config = dict(
    encoder_arch='swin',
    model='spectrogram autoencoder',
    dataset='chords played on synthesised instruments',
    train_examples=52083,
    n_mels=64,
    hop_length=160,
    input='log_mel',
    win_length=400,
    bottleneck='plain',
    downsampling_factor=8,
    encoder_norm='layernorm',
    encoder_norm_position='pre',
    encoder_activation='gelu_tanh',
    encoder_mlp_ratio=3,
    encoder_head_dim=16,
    encoder_fused_qkv=True,
    encoder_bias='all',
    encoder_qk_norm=False,
    encoder_layer_scale_init=1.0,
    encoder_parallel_block=False,
    encoder_inner_norm=False,
    encoder_patch_size=[4, 4],
    encoder_conv_stem=False,
    encoder_depths=[6, 6],
    encoder_widths=[64, 128],
    loss='l1',
    latent_channels=8,
    decoder_norm='groupnorm',
    decoder_activation='silu',
    decoder_weight_standardization=True,
    decoder_widths=[48, 96, 192, 192],
    decoder_blocks_per_level=3,
    decoder_block='basic',
    decoder_attention=False,
    decoder_upsampling='nearest_conv',
    init='trunc_normal_002',
    residual_init='none',
    optimizer='normuon',
    muon_scale='spectral',
    lr=0.025,
    momentum=0.85,
    nesterov=True,
    orthogonalizer='polar_express',
    adamw_lr_other_params=0.00078,
    grad_clip=1.0,
    steps=5400,
    batch_size=64,
    epochs=6.6,
    lr_schedule='step',
    warmup_steps=270,
    weight_decay=0.08,
    adamw_weight_decay_other_params=0,
)
Rows from block 3 of the decoder of a small spectrogram autoencoder, named by matrix and row number. Rows with one number belong to one channel. Each number is 128 + 24 x the weight over its row's rms, rounded and kept within 0 to 255. All counts start at 0. Numbers have three digits each.
After each channel's rows are labels from the 100 clips, of 14976, where the channel reaches its highest value: "strongest on" is what is common among them; "band" is the frequency band that holds the peak. Only what is clearly more common there than usual is listed. The data: chords played on synthesised instruments. In brackets: how many of the 100.
# convs0: first 3x3 conv (decoder.decb.0.1.convs.0.weight, 192x192x3x3, standardized in use, each kernel summed), inputs 0-47
# convs1: second 3x3 conv (decoder.decb.0.1.convs.1.weight, 192x192x3x3, standardized in use, transposed, each kernel summed), outputs 0-47

convs0.190:107157155110106156069101123129131126119111118134147103100117100139137125126137127103123116094134137144126122162136133103083154102068093151116129
convs1.190:162101119152130135194168153123150134114160132084104185193144134121137157095149112131149132151139097129138160132140123137142114149122161121118112
strongest on: mains hum (65); clipping (43); text has "clipped" (43)
band: 250 to 500 Hz (69); 0 to 250 Hz (30)

convs0.185:135158154129128112120109148122157125029150106124114120118132170127167163134114146166137141093117151116151102156100143131138107102194118168166115
convs1.185:125121128139142130120122095140155153213145127108133162128131096136095117113122142115081111162126124146116163154163102138107166126113101098094147
strongest on: mains hum (60)
band: 500 to 1000 Hz (67)

convs0.172:082136128111124121141094113125125104139141131133136121169184145136139129108100159160136161101167146173110133120130188153130101113122114119124146
convs1.172:171145110082122093106103097122078158164161118160128130090055114120117152160148095118150123128117114123147122126142112151138145153143145115151113
strongest on: thin (high-pass) (63); horn-like (49)
band: 0 to 250 Hz (100)

convs0.143:150126141109101103096135110117123060172151136119139105138116134103117141163098115101087113118099092112139112095177127148128159135142128139113147
convs1.143:127109139116132142163114125126163156094124132089119141055151125155111134112142138160176145141071109089102131168100135134088134079132147068123123
strongest on: the note F# (71); root: F# (32); string section-like (30)
band: 1000 to 2000 Hz (93)

convs0.91:157115131135086182139115114127105155163128111158143112119102157099150117139111121117125107134153097100097095108158149178125100122128124139104143
convs1.91:166154165129165133138159209151131127133116137132158155128110122130116172177146126109100114167106168145131152135142127107162086159159132132136132
strongest on: quiet level (62); white noise (50); pink noise (44)
band: 500 to 1000 Hz (61); 250 to 500 Hz (26)

convs0.138:099126145131120142155164100120140119111120147136128119108138134124129131147111101189139119126132113125163136126103111182111136129141135159125113
convs1.138:129134135121118137121095117140131140104089116110120178104119109146145052091127117107118120130117130125130154116122115122119143127138131125132126
strongest on: arpeggio (94); playing: arpeggio down (81); square lead (31)
band: 1000 to 2000 Hz (72)

convs0.27:092125097117133125156147119160096126095150138155148116107133152152133135111134127115168088173113117053112137109138159138128151117082128128105126
convs1.27:142131143133103124095165130113106129119156119138085128130136161093167120152136148135140157124201131155117092144132148126155113143084076147138129
strongest on: mains hum (26)
band: 250 to 500 Hz (31)

convs0.9:094131137167126147122088152126132147093152147161147114149118101122112158101116138110124144082149137139126108084121114147080112123101130096088130
convs1.9:156117136101150115148156103138125096135158149143097166130113169160154141135129151140121145133101096108122154135115146140157139096120140116164132
strongest on: text has "piano" (35)
band: 0 to 250 Hz (100)

convs0.22:133103143127140062137136105091114115127130120132149126167119121154098128139109138135081135091129097111136082153128148148136123116145147091121144
convs1.22:172147130096103185128146145131154138139152127104135147144151093105154132163139145091153151151148094134166183104114132130102118129148070129169137
strongest on: harpsichord-like (29)
band: 250 to 500 Hz (31)

convs0.175:111134126127145113116164120135170140119129123125115156155148102103148124106111126140145180131138125152138141085063105121148117130139129133148130
convs1.175:184134138158137100120112123158130109169114125111140108125156182143098117095115127101148099142115137116166115135151129108085118129138078112109147
strongest on: mains hum (31); marimba-like (29)
band: 500 to 1000 Hz (49)

convs0.177:124160128131156104155123123180113135105108138160137120142149118134120108143179132139141100156153116126064143109082105138134102114085137135157153
convs1.177:129082163080120141174133159096094078145119154115151178131120135143092108127127119125119128169143132072124134143119145140120132137142119107140118
strongest on: horn-like (55); playing: arpeggio down (54); instrument: clarinet-like (27)
band: 500 to 1000 Hz (67)

convs0.62:157104123096109151097124091112164113104129101094142134112152102160103133104128088158153147156136151126105105102163098124085136126130130143135120
convs1.62:123141114151129130121156184146080115192138119163102103152145151127137116106135163111181125120117117137168128175125143129147147132116106109118139
strongest on: quiet level (65); thin (high-pass) (50)
band: 0 to 250 Hz (100)

convs0.12:112119149143149110144086097146167122119123113156166111112123099146115130116177130120127138133100095084115143121041119194100135100173116120136147
convs1.12:184110134140089131147164138136143150103098157102085085138144118121123158143081132090089110089109134107160121115143105086119148177054089102137139
strongest on: harpsichord-like (27)
band: 0 to 250 Hz (40)

convs0.186:133150083106164135153135133122123129092102141118112138113167152128123153105126165193162132129083132125151113142111112151133124100057149093117094
convs1.186:144085132115084080135134084124119124178149136102137104164135109138145149130129136098140126156116148061085128122072148125145122133168089155153134
strongest on: arpeggio (80)
band: 0 to 250 Hz (44)

convs0.113:138124145094138131133099135146211118122114138132121120121134120132133111128101194131139094099164124109186114155131152133113150098134096116090110
convs1.113:127131137171114136114122100111170128114139154133126143153109122105141155124140100122105127065096151159103099139171120154130180151162162173122119
strongest on: string section-like (45); saw pad (44)
band: 1000 to 2000 Hz (71)

convs0.141:177126122151143127116166138126130104170152137135166117158123161146095109101071191092140121166080134074123105165137132125145182102161133104110125
convs1.141:160135122107104162108119137103132113121141133116095161109106132124134143144171124166120169124142137200123141114157149167096141137120142128138121
strongest on: vibraphone-like (32); saw pad (28)
band: 4000 to 8000 Hz (63)

convs0.161:139137109123128097140129128124101057104139099140127132098141107116132167175129172136128132119113128107143122133127112164110140124125125145131112
convs1.161:133132128118151115089096134148105184165157103127139119169105144122136104125120121138114127135127128137147102109137146090148122134134127128106051
strongest on: arpeggio (91); playing: arpeggio down (76); square lead (29)
band: 1000 to 2000 Hz (46)

convs0.28:102130091126163102127120115151130061133126126109140142131120128115109174136114092134121155124137104086149131122116101120091142108109127140119132
convs1.28:101118154119113127095113103098127156075162110160128141117125154120117143138123152119125122135096144120116125129121133125148130113142129068116084
strongest on: organ-like (28)
band: 1000 to 2000 Hz (40)

convs0.19:075141147126088142128131132128098149092176151131093114165126137122152129110148152168126169126157190143128128101170116118163156101098132124114175
convs1.19:216122142105135102169152154145147123093132131150123145134143119118138173084108153127167146143125081135154097137108143108140145141147165124161132
strongest on: quiet level (77); thin (high-pass) (33)
band: 0 to 250 Hz (79)

convs0.93:145141110146117133136101147142136139109121119129094096106132128131133099155172133099112110116147075082126119128062165126162099105114120105132130
convs1.93:097106143140160119140146071104103137126120167143125158161137143141082151089146114144148140133131192147160123151159120154140141136116147167119120
strongest on: clipping (59); text has "clipped" (59); pink noise (35); mains hum (35)
band: 0 to 250 Hz (100)

convs0.41:123160131129152095115108121152159109120117145124133145118151132114155139146154160128112102123145109140126127132142152143118065105120068126158129
convs1.41:083130128133115143115132102112088117093096127112123147114119089114098128143099111141121105165121106147083134103091108110089122123120141123121120
strongest on: square lead (69)
band: 0 to 250 Hz (77)

convs0.140:160156149132146145201138161137108130104128138155091123134147105133139135091114118113141154117147155149123182099094114088119109162125143146146115
convs1.140:119094129156153118066113121116138130184108119179153095150116118132117125122122149127140110172109145100135110109143111121123109140151137131137134
strongest on: horn-like (34)
band: 500 to 1000 Hz (60)

convs0.191:114163103161152127130143114149140130138141116126128118099158115131142150105077158100105131124146163155174091168124102101130059117090091178175126
convs1.191:108106133119135100120110097140122156124125148125142129125115150132146139162042154123121140087139115130108103132164114103124174161170082098100117
strongest on: string section-like (41)
band: 1000 to 2000 Hz (51)

convs0.31:130165141130141155127137158160084142161155108128105094132174124130135107113112089090127101142122145113076173072163121145176150121074111140118141
convs1.31:126084081138105122113130103075142128162137125181138132142079109128135152121107116142090096094154140140137110148157134127146120137160108114152120
strongest on: thin (high-pass) (59)
band: 0 to 250 Hz (100)

convs0.96:122142184128144123160147146151088062148128144119083139127139159132123133110101145136117120155107145114119144127134116112086190111127109126150128
convs1.96:152126072164109160096127164130130150115112147172170114128134108123116108158123110087137116078101154136158100138128134115156104128103141115085132
strongest on: strummed (86); marimba-like (82)
band: 4000 to 8000 Hz (83)

convs0.142:127122159125141114122106158140097121162136112147139118170134173151145128066082169153132162175126148083073113081171126103126120125128148138122086
convs1.142:157120149129119142140108142123131099136133145101090141085090127130139112178143099114117081127143096192129173133081097120156147156126129079145138
strongest on: text has "noise" (36)
band: 250 to 500 Hz (27)

convs0.169:109128097122111114148124088127086139110132121109126116107125137130141149148192070140140132117148113186085106150081145140184057133063096146163120
convs1.169:134118156153119139115137110104126141138107153128116121134128111144134129074095158154142122093111136140137119113198115126114187148178184128111128
strongest on: saw pad (57); string section-like (28)
band: 1000 to 2000 Hz (58)

convs0.70:119157115152116144155146115139155096138139138092156135100140131117154120116097155096067158088137090171130129120086154130179102156140124128145131
convs1.70:162155144127132089072115101162129109131130094156130116114174112133091113134163136160147099127139118114152112136177098158078134152130108125139139
strongest on: block (62); thin (high-pass) (42)
band: 0 to 250 Hz (100)

convs0.183:135089151095111121160123137134083107166164133149113149145072145106095177144129111144143103121142123107101097122127130142127129121099122133149136
convs1.183:134176127109108131129129165073156125092122140148193093142120127161128101131154109100130141126111145160159142100074108122133065087095152139121129
strongest on: mains hum (64)
band: 250 to 500 Hz (54)

convs0.170:114108135151134127154120154125130128154124156147171141121159130145149120081150105126114182129151140115084090062080145165104087137078132128160111
convs1.170:119140129116128124116138107143101103091141148147130117153108147145150122121163091160155087160115134142133149119132105117119093109098118146130127
strongest on: clarinet-like (37); square lead (28)
band: 0 to 250 Hz (46)

convs0.87:129124093133120108119157162142127193122123127115103137142094123127122092144115090124134114135133136093112115143162111148119171145144122081115105
convs1.87:159172102154178194143148127143159106175101133187139121129151138124120158101151146127136124160140120121133157103158160139151090145110134109159145
strongest on: block (78); horn-like (46)
band: 250 to 500 Hz (98)

convs0.149:093133126125130112154127150162097104121138156136162112140129131133127113104155143124134105103147092153124137189088124142132139111115073143106135
convs1.149:065121145134160148113137084100130148146104105105092141150121110135141160129148114105104129143114109096109108119132104166170092142130139137118128
strongest on: arpeggio (83); marimba-like (59)
band: 4000 to 8000 Hz (79)

convs0.43:111128105152101157164119107157137166162100129157139102142170124124114129122088119146124157172104110140134152080137117083151099171087125151127132
convs1.43:150121145149127103106100160122148113060157120175157077144127129132142141144117134117136099095120103085148128150126149155116135111149121180119138
strongest on: quiet level (72); block (54); thin (high-pass) (31)
band: 0 to 250 Hz (98)

convs0.109:127119139112112115139154117176140160155147161145115114112148139119122079115174130113153091173096121149126110072169154118103114125117122148145123
convs1.109:108128105176127085106098113094101119080153115101141147139120154177152138120082089134091117071119126108137120160129122126090141100118083098102145
strongest on: white noise (50); clipping (36); text has "clipped" (36)
band: 4000 to 8000 Hz (51); 0 to 250 Hz (41)

convs0.3:142097102124132128113088110118125107143120127134130129126143140148127112117082100116105125110124086140117174092124157099090106127126160086115119
convs1.3:124154154142139126107152152106141134140174128145097113151089157116133153157152147152147119137160164094154093109113109139155106145104095144124134
strongest on: mains hum (47); marimba-like (38)
band: 500 to 1000 Hz (64)

convs0.156:135134085133119148119142152144113135080131188119149129149147145157140152128111116101156208133083184097143156099126131140100143116115086113135139
convs1.156:121132150103126124203106071117115113147138106140127136124131106098086131133126158144154102156118071094118095127121130098153120096152140162117152
strongest on: thin (high-pass) (46); marimba-like (26)
band: 0 to 250 Hz (100)

convs0.119:131137115153150101099121142147148162186123133122124094135115095127118113107140152121124080117130136136099115164162115150122131146125099116132144
convs1.119:041148110146129098131121133155149132094117142126154119145161161156138128138147109123169162110133128098153155111149124129091118109106109140126125
strongest on: clipping (55); text has "clipped" (55); mains hum (51)
band: 0 to 250 Hz (91)

convs0.128:132132133126134163130136125103122130118131114113111124134113136148139143135106171102146119199070108093171132120148139097117178142164139112147140
convs1.128:092133124159138162110129148146123103124136138121100126063097121120145124119149130147147099084162145150117120128175159152128105139143153161097131
strongest on: saw pad (45)
band: 1000 to 2000 Hz (46)

convs0.7:166135143113135123150135119118115147081133138111139112138131158131130142123187110145151103103132111112154135127161094148154114118098102112093139
convs1.7:146130163129120167160137114118133101117128104129096139150157096119111141127109125095107139163086100143120130113123164114140108109135180133149128
strongest on: thin (high-pass) (48); string section-like (42); instrument: saw pad (33)
band: 0 to 250 Hz (96)

convs0.159:114135132135140145149120110159137075123131139110120173106103144122120149163106113139138112112128107078113111123114109160130159136125101102133083
convs1.159:127159115124107077135126100126128126108141127141109105131140123125114145092129164105121134139111084088116136115130115132095123109140084155108130
strongest on: arpeggio (94); playing: arpeggio down (69); square lead (28)
band: 500 to 1000 Hz (36)

convs0.63:104125121101152135149136138174108129110116108176128144117125155112159115084120127131142036110140111111135090095105118170126090069100094147114142
convs1.63:114129141112145111135105143145142123085145150099145132121143126174087095165183110135124127114118094180064148126136124133111075099173148108171114
strongest on: harpsichord-like (27)
band: 4000 to 8000 Hz (66)

convs0.92:180078115118144133107139110127165145134166124120142116115170098099115094128154146146105119116149085095115145157129127126130156116128174143127161
convs1.92:123129125123114164169119146110120139156104157183169145128088135136161143140115105124104105149126162174156164084131161140167115132155116126114128
strongest on: block (54); horn-like (33); mains hum (26)
band: 500 to 1000 Hz (52); 1000 to 2000 Hz (39)

convs0.189:143147139153124134157135131153127098116145123130125138162151118126130106144108127153094097138110112116133119137082143123168110139138173125145114
convs1.189:098127096105119107079156123134165111114129091131147130116143150150119106121091137144157126138085124128132112131079081129130145156138115105139099
strongest on: pink noise (26); mains hum (25)
band: 0 to 250 Hz (90)

convs0.168:080139141116157132145122188139154166134091112140136112109141096136124137139153130147117152141180146143128099132179097143160120113128127094093077
convs1.168:192125177141147145147147127117139152183129122130122161180135115149117116112119111117102086131082116131120143151134123097130111126112167144147132
strongest on: marimba-like (41); clipping (27); text has "clipped" (27)
band: 4000 to 8000 Hz (68)

convs0.30:109154133145114137158154126140178175120105133143144119129158099143097146137105161100151084126106134107169130124141142109135178106188103110149112
convs1.30:150093125147140170123094123105082112144139107114109137140156127101132139132164097147098130117120118148104127119148168112132118139150137138143161
strongest on: marimba-like (28)
band: 4000 to 8000 Hz (86)

convs0.97:102153124181126143128102125126119182116141125112132135134142100129116146079124114162112106095163097136120111153104118150151131138121103106136127
convs1.97:162104096098097121109141136094144143153150177130120158166106133128144119112114123137126147125185120078138142139116089131108133165075122109135129
strongest on: harpsichord-like (25)
band: 4000 to 8000 Hz (63)

convs0.83:104122154125117122141127101105133133130130112113105137150146134142113133144068094178117186121126116134162122169121147065109126128179133119141105
convs1.83:142128130172127132155153120125139124152102110145105098131122137136141119161028163106128169165172121086131119099122109061140148166109129139102133
strongest on: string section-like (50); saw pad (26)
band: 1000 to 2000 Hz (55)

convs0.146:130153075109128100116095136107115100176108116135122113145134111147132114140083110123090123111139128135115141135079107122095099102104112124156112
convs1.146:127150166161140124113131136139115121130167091154108138121073113121126141096160156142163128164087137146129121105105143137153143155163108128122133
strongest on: clipping (66); text has "clipped" (66); mains hum (42)
band: 0 to 250 Hz (93)

convs0.69:148131123122153110086129184140112137069156131160083139139099177131127068142130145129117129096126118121123109102088119110138104092091136111123149
convs1.69:140142159163110087157165140123104148170150150074147123062132135134135139123160121154162125156159156110151110110125145161141119179147131159134119
strongest on: strummed (53); clipping (25); text has "clipped" (25)
band: 250 to 500 Hz (56)

convs0.75:117129121114133105166125092112086122140167126125134124136112129116137157128140166109114173145101143133073088067152134124165151132095150144131134
convs1.75:117128127104100106113128126094107138114113141139087133139146129162133123124083156113110153060133117151127137125175101146149185172153151123121127
strongest on: string section-like (38); saw pad (34)
band: 1000 to 2000 Hz (62)

convs0.68:102123134140143143154134137130170107113141129101120103139111148143148145125095093120125167113157132105204124147152147120143112126123114137128098
convs1.68:115128138124127101095146115115112115108119140156127136111158160121141101153040148143118147085119131131112070176151118112144187148124145135132122
strongest on: string section-like (49)
band: 1000 to 2000 Hz (58)

convs0.136:105111116139142136144114135145107147108140143140128112132147143116102107131126146067100121125100076119118092087144144127096118154149150107130137
convs1.136:113121124162131131094138090121125125099138144159132136097110139168133117130144116180124126133152118101127156154133153135136145105117094117120122
strongest on: text has "piano" (37); pink noise (30); clipping (28); text has "clipped" (28)
band: 0 to 250 Hz (98)

convs0.58:131108091103122150152147111152080092122135150125116107164142139118170109134118128127153125076110129161156142109172109134185151151114104112141149
convs1.58:184148187115152118194157129140149138124171144149134124099125078146097140111141122161111121163156131088116109123113138159113107142162107115116126
strongest on: pink noise (51); rumble (28); clipping (28); text has "clipped" (28)
band: 0 to 250 Hz (75); 250 to 500 Hz (25)

convs0.45:082157125161139169161133143134144145075152125144128115164152118099099144165082151102147127137132129106145126162157102131161121148133111148131105
convs1.45:164110103113139128166117115065103153151132119110094133128107125133140110141126094139086102132079112135127135093151170129133111078153117096119139
strongest on: saw pad (39)
band: 1000 to 2000 Hz (75)

convs0.53:151129164108117157129113097168158133111155136129152126130106082120132119137101172116126175113143193118133138074125121082135093156141122117124174
convs1.53:114089100122118109116128164116136114123088115113112109079114126143138162096119129148138073119122100102119151131136113118083169156105127124130124
strongest on: playing: arpeggio up (60); horn-like (35)
band: 0 to 250 Hz (68)

convs0.179:156128115102134167135112111143153103099125141153140110111175105119147130112107113107126134111081153133116102153141121100113187130108148133132141
convs1.179:108114116116131135128098098142063156178147124103112155142082126160125149135138151149120084167135107114108147108150120116130102126124105108163130
strongest on: square lead (56)
band: 0 to 250 Hz (53); 500 to 1000 Hz (30)

convs0.50:155122084109135166154097148151140130091133101120136146139163105132111116127075128131112149143122105142172136147148144120159135143143095142141128
convs1.50:101104117116139126154129115125095143193160156134101138091146138132105154135138135105143115111144203091115116100162144148154114105148149127175136
strongest on: string section-like (36); root: F (27)
band: 1000 to 2000 Hz (68)

convs0.114:120120122099135162135142135129156164163127145128137112123163100167123156137131167108103193209159135155093085144100161134154137119140094097138132
convs1.114:135107129145151124149138119131169108104107131160165126122099142116134121138089119110121088083137157088134107124111136125089155092107143123108124
strongest on: organ-like (30); string section-like (25)
band: 500 to 1000 Hz (30)

convs0.78:179061134111111061124135140122136129174102105147141088108093107123116114148099122115100142136117115125128113152155122128178152125149134102170125
convs1.78:065146110137138199139142140180109097096125193152115145086154138117143147135149155123115110111114151105140134114111117165104143116148175116119145
strongest on: pink noise (26); marimba-like (25)
band: 250 to 500 Hz (31)

convs0.188:114126138121117129164119144133178130153107140131125121122105132136147117137111174099149134125172116116135098102140120105109125115122115139107136
convs1.188:124109117133109147134107101099115157109145142120125116140109130144141125122093144130105144063109130139140114176152133136122176148167124132115126
strongest on: vibraphone-like (33)
band: 1000 to 2000 Hz (41)

convs0.122:155121126142100145158113182136126145180153154104122102121113144140104105128090148147176114128120163097094117124160112110163129122139139079182162
convs1.122:104138107111138123118074112096070077097100132121094174150116134108122130142136130130100117142153140129124144119111146147098121140152114104085124
strongest on: text has "noise" (33)
band: 0 to 250 Hz (70)

convs0.104:119155129120141150115124133127117143142097130127094121116157135159154137087155171082122117114156129113147138093152101125116095107106133140152141
convs1.104:113129149125128113142144131139143147141164131143152109097118188124137097166102115182153137134099161118084130150131111124108153138159137091082125
strongest on: marimba-like (27)
band: 4000 to 8000 Hz (55)

convs0.145:119115161132116154135126141136124130096145139110109128070123170112138137151108118104084088127111093134125113126127112167120145036192150112133115
convs1.145:147149124135164090094149131161139125139163135127143116127137114130152141078144140096128130139091147178098103120103164116095160117136101172132128
strongest on: arpeggio (100); the note C# (64); playing: arpeggio down (63); harpsichord-like (29)
band: 2000 to 4000 Hz (68)

convs0.33:098147099122124114165136104118127089148163126118157159133131111114124155150132120143105156141131121093121135145104099149107105146124122141114092
convs1.33:113108161150172136100119188121119134138073113140094126119136137144092120111126098090107113118129128131130142133130118124146137123109128084118164
strongest on: arpeggio (96); playing: arpeggio down (74); square lead (26)
band: 500 to 1000 Hz (40)

convs0.47:177145144117122122123123156114142123149108108164151101120133179124137115143126070103162071188085098120133146097141149128116134142103123148160135
convs1.47:079110105144131110159140120099119158122126135148107132105122143138145153134125123129088100116159173114119125113136135142149123153131109080084131
strongest on: harpsichord-like (38)
band: 4000 to 8000 Hz (97)

convs0.181:114139089167113094138142124138085117128146129148145135164136167115138105132115188185089096126093097112115109144206149128119133148095125126139099
convs1.181:182125144104111131132156167126125148122144153134110117100123123143146139113140119112129138121166100115155101107167101101163137133150123192171132
strongest on: plucked string-like (27)
band: 0 to 250 Hz (50)

convs0.64:111094141087128157094162109144143165130084152098148121136096098159118145114099100110172172133145058099116120123167118146113136105113105145109129
convs1.64:097141127083152116207134101134129120101127153134164186146146134166153124160115208113128140124143133151122129133114129094141133129145191150145154
strongest on: the note F# (61); playing: arpeggio down (51); square lead (26)
band: 1000 to 2000 Hz (47)

convs0.151:149139161133127167148146143127131155104128126147114151155120127128144130200111144134168110119119155126125145100143139128124138167164118143093166
convs1.151:104113129087141153158112118140127113155137084130151124181146114127099087093133110131139147132143102149131102146141131135131136094124107099123101
strongest on: quiet level (71); text has "thin" (34); marimba-like (33)
band: 0 to 250 Hz (99)

convs0.110:139159149121116115149153148161146104192154129155123091140132133134134127161116143076145079130159127115104096102149153073149134136092133125147145
convs1.110:112124095153130129139126134144104117099090101134156128137102115109141093107108080134092134123130094088113136148129064153108128097154120161103124
strongest on: block (54); plucked string-like (30); instrument: marimba-like (28)
band: 0 to 250 Hz (89)